config.toml
dataset = "made-up road signs on poles"
train_examples = 245000
norm = "groupnorm"
widths = [96, 160, 288, 512]
projector_hidden = 1024
warmup_steps = 220
Rows from block 3 of a small self-supervised image encoder, named by matrix and row number. Rows with one number belong to one channel. Each number is 128 + 24 x the weight over its row's rms, rounded and kept within 0 to 255. All counts start at 0. Numbers have three digits each.
After each channel's rows are labels from the 100 images, of 14976, where the channel reaches its highest value: "top examples" is what is common among them. Only what is clearly more common there than usual is listed. The data: made-up road signs on poles.
# convs0: first 3x3 conv, stride 2 (model.blocks.3.convs.0.weight, 288x160x3x3, each kernel summed), inputs 0-159
# convs1: second 3x3 conv (model.blocks.3.convs.1.weight, 288x288x3x3, transposed, each kernel summed), outputs 0-143

convs0.234:101127161115116154128135151098112094106106116084110120132128164146156105129119117062112086135131105110113129120122120160115129142151141112145101135142066133136077136119191127097145124172146132123174119170122114158150159144157152085144146144110151112149129121117138122098099130133092120120136115137128109127120120137136143108175134188141112083155138129151131130133122125095132132076105105130134081104150115105130134148110124112067106107114126099135123137201139067166121115129129103
convs1.234:124128149140146102133135132142159139130123131088109156129132108144157132091140164082136167142125180141148152140156124122142133163152134142132117155068161160147094106111145149123176117114126129101156118114094161150132038113132133159156149110106083138112144115131161138120108090141112151143113127131151121151124094105086108102115172129084106147117141151140101089110145175100154130118113153180139124138138123136161121101117136072110121
top examples: square sign

convs0.182:087112118108124124100138134120152099120145105133115146141155148158140133096127150138108157134137112159084118110121063141206102130085115161098127137121145163181124146125107141169116133095149120152164154115159104124180120101155137114079139115158179150094116144099114115080104144122128135121141126132155136128080131107125189161127147127117126162095118126153150099124136137122125109109113107141132095105110101105118145127115110070112095104106151119136116098105144109093136116106086130
convs1.182:138138112115096137110105087136119119152125137140073120119133083146127092114102130127114107105117144097106138155147132137127116099111092135134101138092113112091152118134116139079104099174118155137163120122130126117130124103111170123117141119113126149149099156089151118165152154145128125113130133127101138152135139120131141106132112167146154121149123103107131122148136161162102133135136117121130131155116122135157133159104116095086139
top examples: triangle sign; orange face

convs0.71:123120122141119131130099124105064169170171106104167121158160179146156140135123154173140144149120124121114149144072163170118136121126140127128126090129099123136135132111079101123159094111141106126121100115132125114130145166128117127106157130130133099073114169138134120077081124119141135117124093110129122126086126137120128116173128153115100126164124134161124220156128132146144119123110112126149136134160118137105126143124178130102135116124114128121147131134046126140128093080126130
convs1.71:129116106114111135155117098136161134105137151139140112116125124121147123143132137070138119134146137169150087114124130132147132166125097126114142168126116157145162083122144095159168130157124122103128151146139114174076129122177133101117139113146136136112113145118131136121118122154125122106074123128125151183124125096138127146105126127119148153112134107115137132123114138097131096131120154156143113130116129126135111151136124126160110
top examples: black face; green rim

convs0.61:121118135154144145127155136106142119136120130119134109116131126136108118126158113129160118131144129131083154122151145040128064120125164111118190123122144156125160097102138086179145093126133169123181117112129135130120117172139172122118158153114140118146155157116138137121103097138137102135110080143138114109127144117098113089146134105141140172104149131124142124152139136126121121092143075102141132110095137094143133136120119235130111128129121126134097110109111097108101098090136132
convs1.61:143161165113120137135101157113111100145142118117154108182139132133138072117159115121115100119098136099124106127079096120128115108129112135135115162135130140105107133115115126130136144115127129123093118136104125190075174139152162099123115119110138155130123136123138137146157140138126110132111151139157149093128135123147128138137141110150140145094106134137142106136098117153118119134136063132115145113125067110100176123116108123199162
top examples: triangle sign; arrow up; black face

convs0.34:152134145110125119133119157122154100120134138127133110133133157108126085149121114165193122120173137129107128133170126154150110137154167130140119148122129135162119152142151147144155216114112145150127130095144144161093121168145192130118123152093175143108143163118094119081110096116110091137132117143145149149100122147163107102109133120122114102121150126124118089108109129128136162145136101091155080132103135123147150090089091208109112102110118098128107114139134125115137150107100126
convs1.34:139152114098133154155141102156115113135166122150140122110124127135135117126153111148118094065132163075138105131105123140060114125128132116123148137099105155158129137087146095130121154106117161126091126137125106169110136132105125094171160140091133131065104129137171116138128122110132141155126152116181138094144093138089115119109119134106128148090099143147179105116139139134135187137135145145128133162123146154090134152129140145149158
top examples: arrow up; black face

convs0.126:106126131144111144124107148121114156118149111090250142138139160110130132115116102071127125125119098102131124136138093020180097135132172105152122145126102120170089134095104141120125127132133148171167110129113146130127109078117160104130108114139113137126109116123108105149111112118119138127138109117148133148140124119142124127139117131108115148145117122135154155144094105112166101112121148165143126107152122140149121126129128080142091159127128150148124106114114111188117146131102116
convs1.126:137148125143106101130163127111120128115128131116145144168103114125116126148124103156164137117136133125085115123000116110136150110095129089114117127132117133127171119111132139097106134113132107156111154123068147123100144111139132106156122142126119111135132149118102133123129131151141124159118104129114151123089113119104142129111131123241118091157151088076141139132148116126124145138096088142106140116131151078134117130141099091149095
top examples: hexagon sign

convs0.113:209119121126137112163097123136131091142125130066109085148186102149126150131136134165124120133132128078131081122105120117106112119113163130131128105143166141123129127089050135125159120085104144137122120124149132132153125154122155167128172110149164103124124157134118117130123147074144168128132126116088108165129104105124129123140108103162122120127081110091131171153131110113157134111130144167150097128158124156120118128107146125121106131130127138101138118109085129129199104123112151
convs1.113:134093135119093116125113137106137149090165133145118132115135107127120113140092117112115117129162113145144103114128122134143110182142119114127079173112142138139094136109137101139136123128136111123104124137098094106141153095101126124134137125121131071130125142113114094128135081103132167107123162132127157119134112106122146116106167130096132148164071148107120109095129134130133212153133139075127129111150093126165162159133155125130120
top examples: arrow up; T

convs0.242:147173122129129122150156131135137099164156130123111125131132130118139142131124107103113105136113156136165091112145099112102144125173131154124134120073143152159148109146130128146135107112128116155151111106133138122186133139093141117111142156161110127139142146128100122147120121127143079122123100131103153114098145149108108138111154112126146132119142140081109112098118158110114118143012148126122113112142124150203130133155169141184094134182105119141144124147178166152116102154160148
convs1.242:164157139112116119127094130147104094129146088113129140145126109153128176150140138156118092158141116092124114100127070115092134046107124117156137131157230117043171130127113138102094114165159122103125144130155112106121128127076132132152144130111131144134123125128099125129141134133122128115106128147126130135112133178106112137136144123128133138124114147129134119129143117136123082106113170123120175130129114116138124122107118108111120
top examples: red face

convs0.128:212124131129120145148143103149132096100133134117092131088127114107110141121116133141123127109149096125112149135106106107116163136113216107177143121118209128139148180132087138177138147143144141179141118135164130112136139128151124127115119111116116156080103141123135100085136078129170089145168087115130108152150106113088119182106137084121150147126081138140122157134122116121137133136141128155115122138125137120146112142088131134130107124143134121143119115135155102123137096096124125
convs1.128:124122168095115112093082147133103088125152098150118158185141110156107165138095154103127115146150133163096113096119168131115125130164116114128074114137091129152138129111097125108098108098138118120131113131121090142137126082122127124161108130105184133127112121145124152128188146096125146182101134143103106092148109088117130155110132114116149130210115130132140132099156125099124186124108166100128100115131056147147141142112118104132116
top examples: T; 70; yellow face

convs0.24:085143180120135163155130123129138101109170123076214120131123133125123167115118081152150126115100102142111170120130128089126153104112174119116148151111120110151140128127122153124122126139118136112107125123156143135168110130120103133145113135114121120120116143122121121117103100115120120115122088129131135125134117106115139118118111166092102129140122115169070149124103030116190122114108115111139166151104130123127121122113139130118119089115114071114125129106100130120212103099128147
convs1.24:160133118131132117139135145139169130146108140186160124135143144147116143138124168133101102118136159143142123126041095100144135126116139146160176112130129101143162106132159082171167103111131138112110147118142118157132092111147139119131115115111109121097119125112102159102146139140135118151166118116134151124089138112163131121097133116109116138127148112140148135155080149103176089119142148145109136199143149121119134121104097126095116
top examples: black face; circle sign; green rim

convs0.46:117165146101113142141186110117170149155148112126177129160136114138111107166099081128130103123131128149098140113181130188154118109090138130124114150067152131130103146119124109125141108164128114115127161119174178137154153137143160120104123143112148132125154157120125143136152143104129125151137118128136098107098128121117112135125131155120135125115113090120112113121144128097150133147017138118143132148088106136184123150132143127155134161180073126145109123129169129110111129120111150
convs1.46:138134141128129142114146115102127125129138118043143148156150115118112115121126142142139131112147109142130181149127045097132102015113149126099119146127194114101161107095121115164104138105119123113127140114138106129158110177128136149132126133124117117123113140127125121129130138120122125093142112110154115118123116131158122135152135124111147121118140163134141129140127122130119066147131125092149143137136088160152161132122138125103165
top examples: teal face; teal rim; red face

convs0.20:169134120130135144138158150123133115138137112180089110135132119133143136143064140154136124118136125144116142117156096123174154173157124137117166144073126148131121141105139089121112140092101165123129176135116142156140132139109117103084155105129142088109134185118125152134137150134131124143094121133160104139126070125084130125171145151100210104125131119150130150121142099136151124166121131142166168137134108148140086165126136137180134113148125148124139123143138115128101167129071167
convs1.20:140117112119098145100131124137125186134102155108109118125141129122118116121071148136133122146090122135092153129137078129163116145136135149125131086110146122083108088141134111163099133114078113126110122099101140100161154166154121138192130107148136125127132135156141123113137154103135155007151110122134162114146103150127126130142137142119150162150140116124134125133126140113131157120140150159143148132145106181152143158144118169136159
top examples: teal face

convs0.155:102133151121122136129131130106129188131141149135087136118118115149118108111124134231148118139094131146134159122166112161110124110103104103132129092133136096138090116101124133133121150091126144106074150107130134091128061095133112139146154124138145096050142134120128130133135153108139098131116127137123113128134102118134143139104134115115143099115164130138128109122078180131120154148124149123123212110118120095128149107123112088124157136158142122138150137159156105093109142152150176
convs1.155:148135121134165101123107131141100113124108150064119148116130125118118104119123127068151112142126121107114171129133109124122089137134131110149122088137110119169135140109133123146150138147148127056162121160130150103124128136120169129144084132138120124144117128140167121086107097135139149122145108098153104132126110103139137126114102130079139110139145162134102133105133177127144111134122156132167109133150108125123134115130142137124155
top examples: square sign

convs0.180:100132128124146137151110142100137133098115115046157132104120128107132134143130146098084153169142137160153141111142137174065115110103142156119110110119164164150151143099128103140135151112146181133161174114167149124134147107170126126147130145172119123155169150138134153163093144109130167158139119130124097097115118116148079114076110127119160109155140110142108142139133147128134129184135090116131175092127138097136122096138111131122107141130152065125168141110119119101129110116126140
convs1.180:149156149142123135144143158129121114158158077113145137119173148114114129130140109135141084102162108142139153142125162160141141177105158098111143105125133075163146161106136087138116133103132143137120141108182071125112131141138130137113135135127138157159122137159113132124103124128145116094114163156128133100131141151126101118153140107124162097079124141143123146133118146145144128081151086157163143138178165176139115101137086104119145
top examples: H; R; %

convs0.92:105145096064111158152156158151111107139115109174096106126160130126134163141119123108114171135126130117134099178202144125109161146143124104161131128094125125147129139133112130147098155140126113160113126096167168100075092133098139135107100139102141132101110094143111110170134101112147140125128098114075135123118141109161112154097099122125151114098130109121139127133128153108116155124121146118110160079132088147110108102103114123122163120167125177137124134103161111153158172151088159
convs1.92:096081125156096123091148153158119111111098158098131126129122124130104094099066149109148120149130105136104118133129122125073139102143149117123090162095164150148153128121125071097147185139159109123099150106133116103108123110070131144199120123166127113140166114124139113116148142112142122176093125113159118143137101109113139125170141146157152110126131137109135139132140149108157089149121149163139147103150134142148139138132103106116136
top examples: red face; red rim

convs0.91:142058150145146140159102139116148136136129144143127156108149109154088101167116149138119122122104142112162136146177163151200150124134124130127118153192132144162137143135132123110120128150119128132125129105130036131110154145136131134122139115092157131113131103136120080129149095090135114137139099090114106144094136113111139148102117131127129097098154117156160132127101117162150167115161089161064128126142130107095102139117111118122117118133133179094154135157137185131108151122143126
convs1.91:126092139105156130110131122112107118111107128083132146136096107120096119126094109131137135109123132142113121132152175129019121135132100108121099126115104122100112147129118148137108139138119135132101133111119154111152156117091117119087139132135136117132128118152120140132143140141120139157134126146145114121130163082128127133139153118135131109123139090133129135140129124132127152125111134051133113130096153120121112126160129055109120
top examples: yellow face; orange face

convs0.69:137128138115124145099123137098128125131124106139140176098142134110139138124114143133113088198082125125072127120092164116123153110118090123122154126102062153152113145119175109103114081162147118128134129141160143151122184111117155129124128116118133171103076148147168154195099126143119138125197120119146123119109140109103175156122145145123102100147123095128106098120094123143158135113106134099142124113079144140135151167106137131144154116101119124124134138126102164135107137142093098
convs1.69:160105114128125121177177153118117123146161117123146134103125129138161116138140117146127127139092169165141128148142147131081102129157093123128135111114147136099106152171130134138164125049116125105147118133100120136135105128176140153132125152070147141120124126153137154173102096094140172140141130128158158108144178118102144130116139148124150138126135154101127141106152134124149163117096136135118188147114107089083136117167159141165135
top examples: black face

convs0.226:088141141111127135123121118101105119114146142121081130107096149130116109142088110139117126124139108104141155118146112126132067107110180131124141136095153162167106093116137133120090140136135092124130110174124113124119078112172155168104122128143175170181162146108099128112113208105141111102088085138155106128125109181118102139133149149133114161143117134109119110118094129119139118211124145162115165123125132097145127127149104139115122116144114131154147095119121160117109163111115128
convs1.226:139133132092131124164141131098121141100148112126119152143112122117084108123129100168161157105139113151130094125131123166165150142118141106121136183131107067096144131116114156132116107115135141110142144165101140088133111117161118127128147127105110149119071096124153149149135133118182023104116098142115149132145171174120159143129127141124154170111128109136086119125120110158142205075150153137160144152139164135110135103101121099139113
top examples: H

convs0.219:082123171126163188159099149109158131157115120111099157124120130144135111137131114180119126113150137148136080191116135135108069115122125119111136124111141157149134133108138096106116104161142098099110113101101093119102075134135045127114065119162119126125134130130105125099100145126153148119123096100147110132166130161133086121120146136116111117130096158140145143136113107113108097131166167136139140113133122104113138110143096130116157109188101122133079110099131152141107153144131129
convs1.219:115143132137144152135105092119127071083126124140115125135145147121098142141133108108150115162147063154162129115134135114063122120110089121133125123163155122128145110110145116111151159162147131051141132126169141105094108133127117132078122110128141139165137075129144101063125137099137105114166119090121138108138123108136126116138163124067139140108148118092097129123102142133126147130161113123156154146095154128112143123114132147137096
top examples: square sign

convs0.211:117149137128141137126116116107139170137115146129123167092148114163110117151093145150114117130169108138130128147223139132100150128099113148157119125135132086159116147088134143145135112168112156096129170113156188100117134148128117162211153140116122125092133166118138132135120101106076094115143117086115094110100125136151114166141084147131114114136115114067142137157121134137117151098113149151122125116155120084161139112169116112098145120122114097144116118105146101096118136141144132
convs1.211:164186108165156120121157111128125119156142154119136109106128130106138123128125097124143107130117114141138145146115099127089134111154148124129102141130146128190116168133151099090105104094116153070121156128143153138151141108078129149117135113125143108163145132167161154081125086120150208175124162128156154116130156095106100112140131117105160102157120096145167132145096098118135139108125148138108183121146129107136158089108149127102113
top examples: triangle sign

convs0.95:208124081145110129175119116138119143126149122113121128147138095095098148123116149122136122124132100106114149122121121120133126142128179148140142117121140091158121121119131086118135128093114120170096164082118102137141107130100137124121128093128128123129130161114161101157124081134198066114121090128109162156140141168208131134122138115115169124155116119143125115145118111137123099120122098143142140119102131131122107109103127103195117103105144116098128138115152051114104134110128095
convs1.95:113116127133155125114097144109136167133101145099108144152100131137118183142155109157160111116175106117087081128134116135117112148162113163094136166133134130130105110166072141098111163128156159170101112114103125106172158134108129147127170139106140152144122123090116118105116150139127104146121130165173110098161177135092125145114126147146149097165148112138139104086166144088092142125137160134090103144099081104208140152092123073151140
top examples: T; yellow face; bar

convs0.78:164129150116121118150150158129162148120108114142183185152114137081163130142178153123139121144151132110131125119107139192134130139140073137144135130147144105156174115124086094173135109112107098165149129089100155126116159146158116096049115142150175121116103141132109143159112101163119150132142098083103123100098134129108108081121119141125134132128134134122110171131117145127145138118119148106125129097121113145123120144120155153111102147146137125108113141168117092126131190087115145
convs1.78:119121121133103142148101099088132076098085097101119115107128130150104154096111164145158146067099093102126085112097107115213118160132120103138111205114098144068077104150159140095139125119164140129113153132123106141116143126137175127137143121136123093115133154105126112133117131184137138125130139139129129140104121125144121146127148124128123128079128112102128138123119152126157060118127132178139127153155119146116126141154151158167125
top examples: T; Z

convs0.287:086133159148119140180100125106128118114160163095156116119112132133141166122110131087143112097093105129121092104134155079174140099104085120133138112104169128166112151133139118162136130145136170172162136123134124163136113116140161115159116121118138106144139120143115133144143061124112153124166074096125155149153126144094140102097135114121114124114146154125137153098126089112156116118117145116122127181114128088100149120200182122196111105114127111123139124140114112109134140124103131
convs1.287:111134151116143107141145139108121146155104102143103170120124137080144117162110178132161147141129112100151145105064136132149154174130152161134136089152140146140066091100134139137136110151126153130128106139109157105128136105123128130107137141180121132138131123147095107149180123111113130136120093124094121075115147153137099139115114117188144109082120105139132129139127150184123080084176149168112158128146130130157123116113146083113112
top examples: hexagon sign; blue face; brown rim

convs0.213:127135140129144158158135134126067110124178150160094106157136165125118193152123182140120112137142106127153134152144144100153076132130130085130118156146161111144141120085128117176133120113121122114134088126157155147111112146122152159088137142121123093135100128130135125125086135099160131150141091114119090148090114118084132131121106139123193107125153103140101156123106144089177104134119126159158100114119114114117159171100163141149128109112135111150102125118064102140138114098105119
convs1.213:133122124109098112108107117123137159119118159155151104110132126136155117131098111111088137115143152158109120118112103138142132132144153114102148099088110156128139089129112111136157104156132109088107142123111160116115116124134128029100156105135133136115121152126131160128131136172103151134115138127119134135132141103145122104163139142147144162127016139105135094137110146132133128137111157124142126132126134129132132144122144118139133
top examples: struck through

convs0.134:137125111138147112123143141132117094142146121077137155118105125113127128123156144119110110122159100116148123109139136105103109099126111140136156101172137115111188144069134092184119107117138152154182106145122134094148099103143086103096180106081188076135131129121100133113160121175145136148151112143158147132158125115140113161118127092118101126113094130137117153142116114090182131099129085147122109127152131102132128135136149168119093113129161113126094091125107101154164128112152091
convs1.134:111099142162155136116088103115135090115126148119120109130150145164129165143117123133152113140148136111133125106077083141152118108129149116136114143119127143119157114140100093102121138081168105148147123130108092138046145166096125104113114120166125138155141125172140111146159139152123134099124142120131096100153119142154114138102104152130157084119069112147122142155139182097131092129138118128125069156175112169152111133093147104145122
top examples: struck through; yellow face

convs0.171:113156126090114124108169122080148147148148125137120112128159156153110145118123131109114082129099106136102133144153100144152088115116113104118150127106089139184112147124138142139139074154097145148121133111143127133128131147109102133153150156133130082136143119115117127189146136113098152106150113141127094144115140132140103102100105108129161131151103139102140108084134123122106144120012212100121161159159148145159138137154137116108151133148096141131112111140146125130157113120148140
convs1.171:114151105127120112112122146119128115134140127097150106136140134152118120145149142124135132103137130114155151136120057120133123043149120112127133151159179130087168128109138099088106104143116145086110141127128134102119151116133123114103131135148131136139136108103130137150119120127132139143083121117112131144124141115134146124157074112132129122114159124118139146132157119143111076159159180133107167124132142098142130112134115151127137
top examples: teal face; teal rim

convs0.192:118000155140140149169129133135174158115124131093147120107148156171107114180122149160149151146099111170139142155141205177132122114156133107142123130168138143147150134135124110131126106111150119121135118131142076118138136158128108143148136141118140115105130160131128117126125110111123133157108104095110117129103115146084118100118114130114157117118114153124115130127120144173170143140146132154076158103122154096126147134120108126126125103140142124096140129134130122128111134113133134
convs1.192:163095123131144129149141119134118108155123137103107129143150090118122128129149115131136134123132131118148130148132159129004128144127131130130098177121123104138081123120111120155118135156112123103130141130131084143061123143109120097052124120110133149131135112144147125106122142150122127133095135127130113125128153133150127147153238120108147130129111144121128108119131124132115158150142096107116147121135125136125106144135138113102099
top examples: triangle sign; yellow face; yellow rim

convs0.149:082155145133139164150130091130142130113110127093156128128148095132143119122134154142136078189148134102126157131115130164102121121108112164131126100169161169112145097106179122153126075095147142111128131130154104106135137150149112128116147142170153111137150185159144140109138168170151122138139120141133102144110105126077113118116133129126127094139131118133092153140153114141179098165143077121134143104128128103122107131073154104145123114131155118093123078119122103090151120076086115
convs1.149:133128145108116138150066117111168128135160067160125098135125142120098136150147104124109110118135128132140168144131158109165115181120128155126131139109096151103105141118131157081161061109126140128124136104155055156109123119147146125072137159098118124140133135105107123146119134117120092119121139142094114099119140138117112101124130138101140148107114130131091133137126163148124160146147092147139122125168142169155103122136138137099114
top examples: square sign; struck through

convs0.154:161134106131153128171130180098123135143137111104169142124125132127140137118078127175120153109111110140137127151173128100133173106105104124112112127139089083165173140156063151118136095157136164076116126133137145123147165156132088105144116155093153111120140164105133154150099146129141189115132135161145093086104144128126144114127125138107102130141102166082102117132094130172113152083136117127134105129083114143143121111144129184106130140107140121130128117128079121123099106130146140
convs1.154:171134140153103129147166131105123127136175114162128138115144141092175108125149148143123106102150108106163135141100135119107129120179076115133124181139134100140143112146147151126147115112114122119115143126119130140097155102103077176144142126068126139141108128118121142112125131172141111132142151148154141120132156113135109103158141141120124145105119097139147124139134112168140135096146152099118216150185133168117118132128163190179160
top examples: T; purple face

convs0.19:120191151110126124125236140124135163173139131129158123123135134119096126162119133150146150132132151148127131121119144159104111144157119133122122120125133090139125130138134104123134137118129104134122126126129073136153136148119119133100140142144118112105124138120111142141125130131121109112107121126125097139121123133120122097141119145120126145120129130111116148082124143125131136128170136134154164098142255152020131132140147126133133156119128136123128123142138116138139112086092147
convs1.19:125112127123118127128106124127123146111130147096130136140138137141125123138131119121122132117116122133102137123137145130030132112126057124131119178137091111122062141134127115100135116105119133119131119122140126137130127146149116123000118128135128119127138130118130113112112125138126121134141137108147144124117073128127135134128012136124136128128133128126141132133109129126132105135129187093115102110130134146112136130134127144125123
top examples: teal face; blue face

convs0.187:105150079149142128139090125118146187126149152147114106167104115110135116147092112191102156130157149182119153135136120110105102134138106099122135127143125117125117140136105121134131110124156115105094102113089113141134113123159099133137087130128125133101168116146121134127142150110122112135120090137149128105109147105126120126110139144118087127136092125117131139131114122126151132119090131120121241186104111140139137122129145116154181096129142134138157121092104064095169128100185123
convs1.187:116106131125125168136144126116098087137117136152119130112138144128116100159104141104165117167163076155165155144150178147066117140142110101130141144153164095190183091109142127134124120145116132120153099098145125137088154113126152163157079133124131138146115135124110144118105135096135162098111130095155126091113183105166144141120127124067124132119149091128129160146153131126108147136142155112115133094124103142109124144146122140100147
top examples: square sign

convs0.189:149113159134122130129141118151137126130140091133122111095138055105112153125129112142075089130139113118128136167092138134128120147097088146146127131155114119137146127136118164140091127120118142094146220112107124109147182146119119133170162131134140118145110179145111140099157101090173065133128139180127071100117093149116106153143137144138109078120079160126137148150116119136106143099140147138129108135136114145094152107169157126137130141155136118163141096130140109133130139126155109
convs1.189:137172119136147153151088186131133189082187096153132092117125099103126118131126105131139124158161119122156139118105139134135115191126122126132113122116095110149148153130142160160137114103106156078162169137107150114182124129167146111138113106138117096152122103118124128096118124087144133152180115121152143107164132143122122134144157173121094123132154101133115136162103128136160141112179121132118179107122129134141138154116111126148117
top examples: black rim

convs0.215:108134118129088182146133128143144093119130101102128131078119101096098174122086158095148125141123136115109125130123153102130172133106130149126135141127153126164177128112105181137154124152129146103106173125101121140165190153147146138143087134138119121132158156149103149122116124120116089132131142117126151080106117118105124145143096133133105093139155146106104169110122142124113131088128099126119139144133133129100154145165169114125154110175148147127186121076190183129119142146164117
convs1.215:150173148123160172162164128103133185163138118158105132127142131102148136132135181106096106104147113111158090123099167140133106187118116136109083180104151111090121132130112111102157113130081153129145159107116207125179139116164115152124150114105129129146145127147117174124115119125152140148104112162155168167100175143143142143144153117116148139113137108140138143141122112132113146091102131137138157114123132123155122099133108091118133
top examples: black face

convs0.224:123210135128127130138164146140161135221144111155122134125149134148127122112142149126155104138160136133135137151109126133118105124145147124150150129121161084137097103152128099110118143084133139121148082113117122117128127136151141147071121138117136144126104123125117114148156152124105108119112125143145080125134105142113093079148116150128112150124116134102118090090134162096103142120119140168155148102168208122077142149167157136109122142120097133184112110116125105130112126096075125
convs1.224:120103158135106099119084087112122121131125116097129135144155137117116139146149104146118129125135135123134147125125065124107151078111132129142122103139165107101116110117135125104123105152153120095127121115130120141124139141123143139068126131119132104116135116140124131141121137144141140109125123121116127137128090141136150116118026114132110124133127144133127124113135140131136084104144195113096124148134129116136112136147134114135108
top examples: teal face; square sign; brown rim

convs0.164:131161107104123099136170141094167113172173150188123141124106160124147141124098138139133149104118133144097120119163115128181142170105119164138129122079130140149151140148141130135132143082121149117144164126116194142177191114108146121113136108133153119138155141128099120108142107147097136122117140128116170125096124140063133116124131133133119126111139123120120112119161159101114181120070146144106124161122096115182101108117138151142129143145130128158141144165190129150129133108134090
convs1.164:154134109117111143127103096146132127137099096124125150125136116109135122114103162143133125105145097115134103123094057092186108048106174123111088144106180109101157135100098121128069134131119108140143139121147118103160115121093152129147126106133127120120129123123143172098136119122134147088125121101154127159109100157131132128130150163142153130142134150136145136120120133098128090115111164139146157112120143153166131140126118091102134
top examples: red face; pink rim

convs0.107:126112121100171130114132134152108146119101101126149105160096125131126120112145107105165136127080128123134089122123092162148169120103130151119136150094100124114074130124098135156106123134122098129162180143128123137105103131151121110124106137172187157152128129085114110147090103174151085111106109121142135124136140139102114084094119171122129128165133109137074124127119140124123151147110070116166125109092117097145159141101110106150071106182118122137075122118146133152094116129135165
convs1.107:144137115119129130129165091121089094125136166097114148137114135125149163116120129175120132114136124093043158131145102130090108095120140113141165135121137139171122129127132087116124191113174101128121160154109143085138145157143132104131162164089109107105114129100120111075117111115158145146124114157145083138146114124123124097133130104145128144113094118128128127141174138103158096156123128128142142170050156100111122164127147148101100
top examples: arrow up; triangle sign; drop

convs0.0:171144149137103128154145154117113087107181130178129111171122179120136173134089156097102096109153113183142121116166130051136156137135152170105152132096084115138142103163129128172110101118109150103164141125119144107133083177099127095123140131130163142137127134117110114143144143128103100155120110140172102143096125125096135147127115140108125110108151148149127095150099135119151114163136148137122106115082110114135111136115167144178117115119126109161144117114095139140100132099132145
convs1.0:134120124148080143124095127127107173175092110130090149141118138134139147096086124164140139135133164103107130115111110104135109055145135107137130087109168128073133113124135149105119077148106166127106115100131192088158137112124118106149143141096136154126124109094152127121132156144148149127115147134107144102162120148134127119126127135141144128099123097153131108135130168131145124103118143118123156151120117152071118147133124152147172
top examples: teal face

convs0.73:168126107126164098119110125126136099126120135133128145117114136105118126103102147159146113139111110058165100123140130080146123136119119139135143148134165146148152117154078122113143120081130120116139101154111138124141132138132179115129144126138157119148073116142138112178162172106156199107160143114118125197146129136132145154125100143145146142099097155112103113116102121143119131068124179123127086133100138108119141115112137116128115106101133098114116135132092160121123131120034118
convs1.73:136093124133062130102123136134131106165132138113132137116123122127100113117103098132177137106134128168129087133117159090115119120161129143139064142112127150138125121135136122129130090130142130146121102133123098110120141098142125122138147144058117131085089121070127108141146094132121163125112108134117157133164123135128126139130148119155098150155144143128146151128137130122124168100147186082133143141194116137148096171122147110126101
top examples: T

convs0.66:097124175136119127111112110127144118132137077127196101167117150105129135149128127143149125118146090156125129171148121120100080110146194114116129128128111149109118128159134110109133085131127129103132101141088155166166078122156104094141133139104109138085127128134105127113151123153103114135112112122127141140131137154080095105133190183165086118094116091126106128116152079126149119121145125131117167120118135153140099147111129145132104153113131141130097114143061111171092130115146094
convs1.66:118150116123102129193152115122153115153126142182111094112098150111127133132111160106156147161084150095152142100102178132174133102136139131136157164147096115131138104165140154153150118116127128095131113131128127188150095154078120147092110131098135107101090152090158099153108122124122106129123094087109102111135133136102113129091161093165096146150129120119119113096113121115131107108131117107138142124117108139078128126112119165114105
top examples: black rim

convs0.183:143120106142152136191117157130077171102112156101127163180140116132099115103098064118130127115108110130140115151144155142108151155124130082130138135125169124138106124114149119105120117143089143141139108133187119125087103141134080136111069143134118082083101149116142142106106147084143151103130087165146116101101132135122115124116129161121127129128173114151101122151124159102116109100109137141162101133113119155126113122095197115086139141101125107119113135157100120139159136100114153
convs1.183:117114146131131128154101170098145097112121148181163152134119131125169130142116132122098135146146114142135091110098132136130120162124139116110166102112101185128134115135139099151203147140141112110106144139125125137071137095128161074120125135142106148131134119146126160093136124125106169141121108115114151170121149116165138094164157142156113162133107108106167136149132095137140091124110152136140090098131135144137139145124101111138090
top examples: yellow face; purple rim; pink face